From a checkpoint of a small model that answers yes/no questions on an image's attributes: encoder depths [2, 4, 4], 145000 training examples.
Rows from block 5 of the image encoder of a small model that answers yes/no questions on an image's attributes, named by matrix and row number. Rows with one number belong to one channel. Each number is 200 + 40 x the weight over its row's rms, rounded and kept within 0 to 999. All counts start at 0. After the name is the row's rms in percent of the matrix's.
After each channel's rows are labels from the 100 images, of 14848, where the channel reaches its highest value: "strongest on" is what is common among them. Only what is clearly more common there than usual is listed. The data: patchworks of several textures.
# convs0: expand 3x3 conv (encoder.blocks.5.convs.0.weight, 144x48x3x3, each kernel summed), inputs 0-47
# convs1: project pointwise conv (encoder.blocks.5.convs.1.weight, 48x144x1x1, transposed), outputs 0-47

convs0.38,141,263,223,169,172,257,215,87,165,244,220,245,221,238,193,163,192,181,153,274,258,162,198,226,223,239,130,233,213,147,175,204,163,177,218,206,223,260,181,167,205,205,134,189,213,141,149,205,239
convs1.38,105,210,178,200,153,152,188,228,144,139,201,162,239,243,196,254,177,212,200,181,124,214,216,216,119,206,235,233,119,194,164,240,195,232,195,200,268,159,152,139,162,210,267,231,212,185,166,184,110
strongest on: teal; veined

convs0.69,103,245,194,209,258,229,235,155,221,201,203,207,169,228,149,248,260,228,150,216,213,163,273,148,205,201,176,281,197,232,193,218,157,257,215,137,103,227,242,202,196,142,208,148,204,155,179,268,196
convs1.69,101,167,189,206,209,131,204,240,171,230,173,188,262,200,184,218,146,167,217,269,186,166,101,133,175,128,204,135,196,130,157,167,165,166,168,182,245,162,238,198,222,286,202,200,172,164,184,173,193
strongest on: black; veined

convs0.37,090,171,192,188,243,194,188,160,161,201,172,201,234,144,193,255,201,248,130,227,246,214,240,216,235,164,219,180,208,108,117,173,272,265,173,186,211,152,148,144,181,252,248,122,186,224,196,206,191
convs1.37,090,218,192,214,234,149,124,234,217,230,196,212,196,212,155,117,175,145,284,227,173,171,214,175,199,276,142,213,177,292,271,175,182,218,219,220,163,202,244,228,190,138,187,243,200,149,245,181,233
strongest on: purple; patches: five; plain

convs0.97,102,194,172,171,200,218,162,305,212,195,226,201,187,281,218,289,192,184,175,216,267,226,215,269,193,139,178,225,191,212,188,243,214,173,181,162,249,193,187,222,180,271,154,166,256,255,121,207,234
convs1.97,119,190,186,228,229,169,186,104,187,186,186,230,220,203,120,119,246,231,279,198,201,198,179,161,240,216,180,159,190,240,214,126,198,240,221,251,186,171,215,193,181,91,172,243,197,178,258,200,251
strongest on: plain

convs0.44,142,263,169,189,222,132,200,158,166,244,199,240,246,201,173,261,223,251,166,234,223,107,145,153,215,194,210,196,206,145,227,262,165,246,187,122,166,257,212,170,218,209,271,216,192,181,139,227,211
convs1.44,120,236,230,227,232,223,292,206,135,222,153,173,226,225,161,186,209,258,228,206,202,156,202,150,205,151,157,194,194,120,235,149,182,220,168,180,238,289,231,260,209,228,170,251,242,136,190,171,148
strongest on: purple

convs0.83,116,245,284,217,221,263,181,206,212,174,224,200,144,193,225,177,258,149,226,193,272,120,210,202,213,180,169,210,199,201,242,95,212,281,209,192,234,205,240,221,191,158,225,260,274,242,210,199,175
convs1.83,137,222,172,194,184,205,195,223,239,148,162,167,145,291,182,151,285,226,247,220,133,125,198,136,229,254,140,174,177,215,211,221,250,170,211,234,191,151,156,188,160,174,220,153,220,212,173,237,146
strongest on: brown; grey; checkered; grid

convs0.50,106,250,202,174,172,224,204,139,165,235,253,224,297,194,181,230,181,122,164,277,225,164,174,226,203,181,146,257,163,176,220,226,157,206,182,220,175,214,163,191,247,205,99,149,167,149,174,170,212
convs1.50,099,195,165,189,198,123,192,241,119,163,216,189,171,213,262,204,229,148,203,232,171,187,203,169,111,157,193,124,142,201,166,249,181,197,188,228,304,224,178,144,183,172,254,217,225,190,205,230,143
strongest on: teal; plain

convs0.52,053,206,190,159,287,234,146,189,227,220,196,220,255,195,254,166,155,165,250,196,261,204,145,205,222,187,304,212,188,185,253,181,233,236,184,222,267,196,278,149,186,211,283,191,217,176,171,201,161
convs1.52,147,202,114,196,174,128,166,217,182,196,136,252,227,144,209,219,197,198,121,207,165,280,154,235,203,172,190,213,261,223,148,255,215,215,144,164,151,207,206,157,206,245,238,192,163,228,146,203,266
strongest on: white; plain

convs0.78,078,174,227,188,198,163,235,149,218,241,231,224,133,158,210,217,241,270,215,188,159,154,272,238,226,194,230,201,202,191,204,218,211,236,249,250,234,206,183,264,202,138,237,214,94,238,190,292,244
convs1.78,078,192,163,224,243,208,171,259,239,226,203,191,233,270,111,206,207,91,192,212,230,154,150,144,185,191,179,164,220,272,166,171,186,168,149,165,186,172,218,169,220,251,190,132,240,166,165,177,153
strongest on: blue; black; striped

convs0.46,120,164,171,211,280,161,223,311,226,149,201,229,136,197,145,218,229,240,185,183,187,109,145,192,233,147,185,216,208,173,217,197,232,251,186,193,171,185,137,178,192,252,252,129,191,224,228,215,173
convs1.46,113,224,240,129,129,148,176,164,186,215,202,231,195,218,223,149,196,203,252,213,161,256,200,224,168,204,147,184,187,206,163,178,135,122,256,190,179,143,197,152,169,161,139,284,162,192,125,198,168
strongest on: blue; plain

convs0.7,126,146,290,180,134,149,195,144,166,250,194,259,208,191,200,184,255,226,218,247,196,237,191,185,235,170,204,235,198,255,192,234,218,258,226,135,180,202,222,225,136,233,181,107,172,193,206,122,173
convs1.7,118,168,159,228,199,281,163,253,226,204,192,213,211,234,181,133,213,146,243,172,234,160,270,185,218,212,143,211,121,210,198,179,243,147,211,195,258,204,290,261,205,146,171,268,203,182,200,158,227
strongest on: black; red; patches: five

convs0.99,114,237,147,195,185,114,190,230,177,240,201,272,217,135,203,275,217,226,106,200,226,194,221,264,182,152,178,222,160,283,192,171,185,211,139,173,124,185,200,174,219,192,192,221,228,181,176,161,254
convs1.99,144,140,239,230,261,313,187,149,156,170,263,137,160,162,190,133,133,183,220,201,168,155,203,172,230,166,197,147,257,155,231,233,201,204,235,243,198,225,247,191,208,174,205,209,249,215,198,245,193
strongest on: patches: five; scaly; plaid

convs0.39,059,259,184,213,294,254,248,177,201,231,244,212,256,202,133,175,183,210,147,179,208,140,243,170,218,177,151,224,193,199,257,230,192,194,240,255,233,177,250,180,208,166,196,270,155,196,269,271,158
convs1.39,097,234,144,157,162,161,181,207,212,204,217,238,108,166,268,210,214,194,167,182,220,224,188,268,113,173,297,250,260,207,175,214,215,251,173,194,171,220,207,208,196,272,243,186,187,238,147,174,159
strongest on: striped

convs0.109,099,202,152,195,242,173,231,195,213,230,216,211,241,140,240,280,123,175,197,269,191,195,140,195,217,157,178,222,224,184,182,274,222,149,169,225,280,179,198,154,211,220,246,213,139,197,97,190,226
convs1.109,098,258,226,204,263,169,178,189,157,130,153,204,180,270,222,142,295,212,182,142,168,208,230,211,168,221,208,153,206,157,240,148,246,240,228,217,209,214,214,227,161,206,126,166,281,220,247,180,179
strongest on: teal; plain

convs0.2,044,140,211,188,225,199,183,197,210,267,226,215,192,167,199,178,273,216,157,182,246,172,209,223,234,285,205,197,266,236,237,317,163,255,160,194,274,208,194,156,172,262,201,174,238,182,204,141,212
convs1.2,167,219,152,129,167,180,163,246,212,199,218,297,176,132,223,205,140,239,147,235,194,216,187,209,180,161,204,233,229,173,187,206,221,226,166,150,128,186,149,138,245,224,240,130,134,225,151,217,225
strongest on: yellow; purple; plain

convs0.143,123,252,229,201,175,207,208,210,192,233,196,214,156,223,110,159,224,262,158,187,193,190,239,176,296,217,232,215,219,258,204,161,259,229,231,177,142,205,234,308,150,193,228,161,240,140,202,161,221
convs1.143,109,188,181,201,145,198,255,207,237,189,211,178,236,187,174,230,148,239,238,180,204,148,145,181,211,216,164,245,213,245,204,176,235,215,225,227,326,197,126,201,214,200,247,131,212,143,205,105,148
strongest on: teal; yellow

convs0.53,067,191,231,235,246,163,221,217,186,180,201,187,211,236,159,209,239,146,65,175,152,224,197,170,156,219,248,214,173,193,117,123,244,154,133,202,221,219,234,141,172,204,203,239,256,202,213,217,166
convs1.53,058,254,182,91,118,193,228,171,189,187,213,163,208,214,278,188,198,255,273,225,188,249,219,264,163,184,211,182,251,172,199,229,245,224,221,153,149,192,180,213,212,221,250,126,149,203,145,198,206
strongest on: yellow; plain; centre pattern: plain

convs0.101,114,194,219,208,198,203,253,143,200,239,218,259,218,158,194,181,240,149,174,264,188,225,188,194,173,143,157,208,170,186,223,162,156,220,266,211,128,215,200,295,227,114,139,206,130,145,201,206,150
convs1.101,098,174,124,159,185,204,154,235,162,169,251,161,217,260,234,225,209,113,166,196,212,219,204,194,176,256,232,126,213,196,152,215,160,200,145,197,215,280,165,212,181,279,271,177,237,215,255,226,225
strongest on: green

convs0.141,088,124,174,204,206,188,177,99,237,209,149,190,268,224,203,274,192,201,169,159,181,169,217,162,256,244,237,165,230,210,159,199,205,203,177,283,199,216,175,119,132,211,215,193,267,156,205,157,179
convs1.141,076,258,169,227,192,206,210,231,186,203,223,182,78,98,201,170,184,281,173,244,172,254,180,228,200,206,157,230,242,176,265,231,213,181,219,111,195,191,224,249,169,203,171,167,162,181,214,243,205
strongest on: yellow; plain

convs0.114,073,165,168,208,254,145,268,254,226,205,185,220,176,209,222,245,245,202,165,199,229,185,204,174,194,177,213,256,194,256,252,222,261,267,281,220,161,78,172,218,227,186,182,160,191,195,237,143,168
convs1.114,092,238,162,199,158,98,196,177,237,201,190,227,211,176,228,132,207,189,235,248,183,178,165,191,146,222,173,194,198,174,105,181,144,159,144,169,230,188,239,140,262,177,191,171,241,155,110,180,183
strongest on: plain

convs0.115,116,179,100,205,270,126,253,269,137,159,206,238,190,208,150,238,210,192,225,184,244,219,181,102,143,196,170,175,196,201,173,198,185,220,210,186,212,121,218,181,189,177,275,161,185,214,196,178,243
convs1.115,115,204,192,205,167,250,175,182,187,186,202,287,112,136,226,233,247,262,197,152,185,263,200,260,166,291,185,221,222,151,189,288,176,205,212,211,230,217,153,195,204,195,187,225,192,193,139,186,134
strongest on: orange; plain; patches: five

convs0.19,110,220,184,232,233,243,208,237,179,209,191,215,130,198,170,185,200,201,201,208,164,191,160,233,184,269,198,231,121,177,262,202,282,259,301,155,145,240,199,226,197,140,197,204,132,217,255,248,239
convs1.19,094,167,155,199,220,144,216,256,247,185,177,185,265,230,211,174,213,147,169,192,243,228,186,128,238,171,189,165,215,227,124,196,131,122,164,215,217,105,204,194,164,223,206,162,271,220,199,141,162
strongest on: black; spiral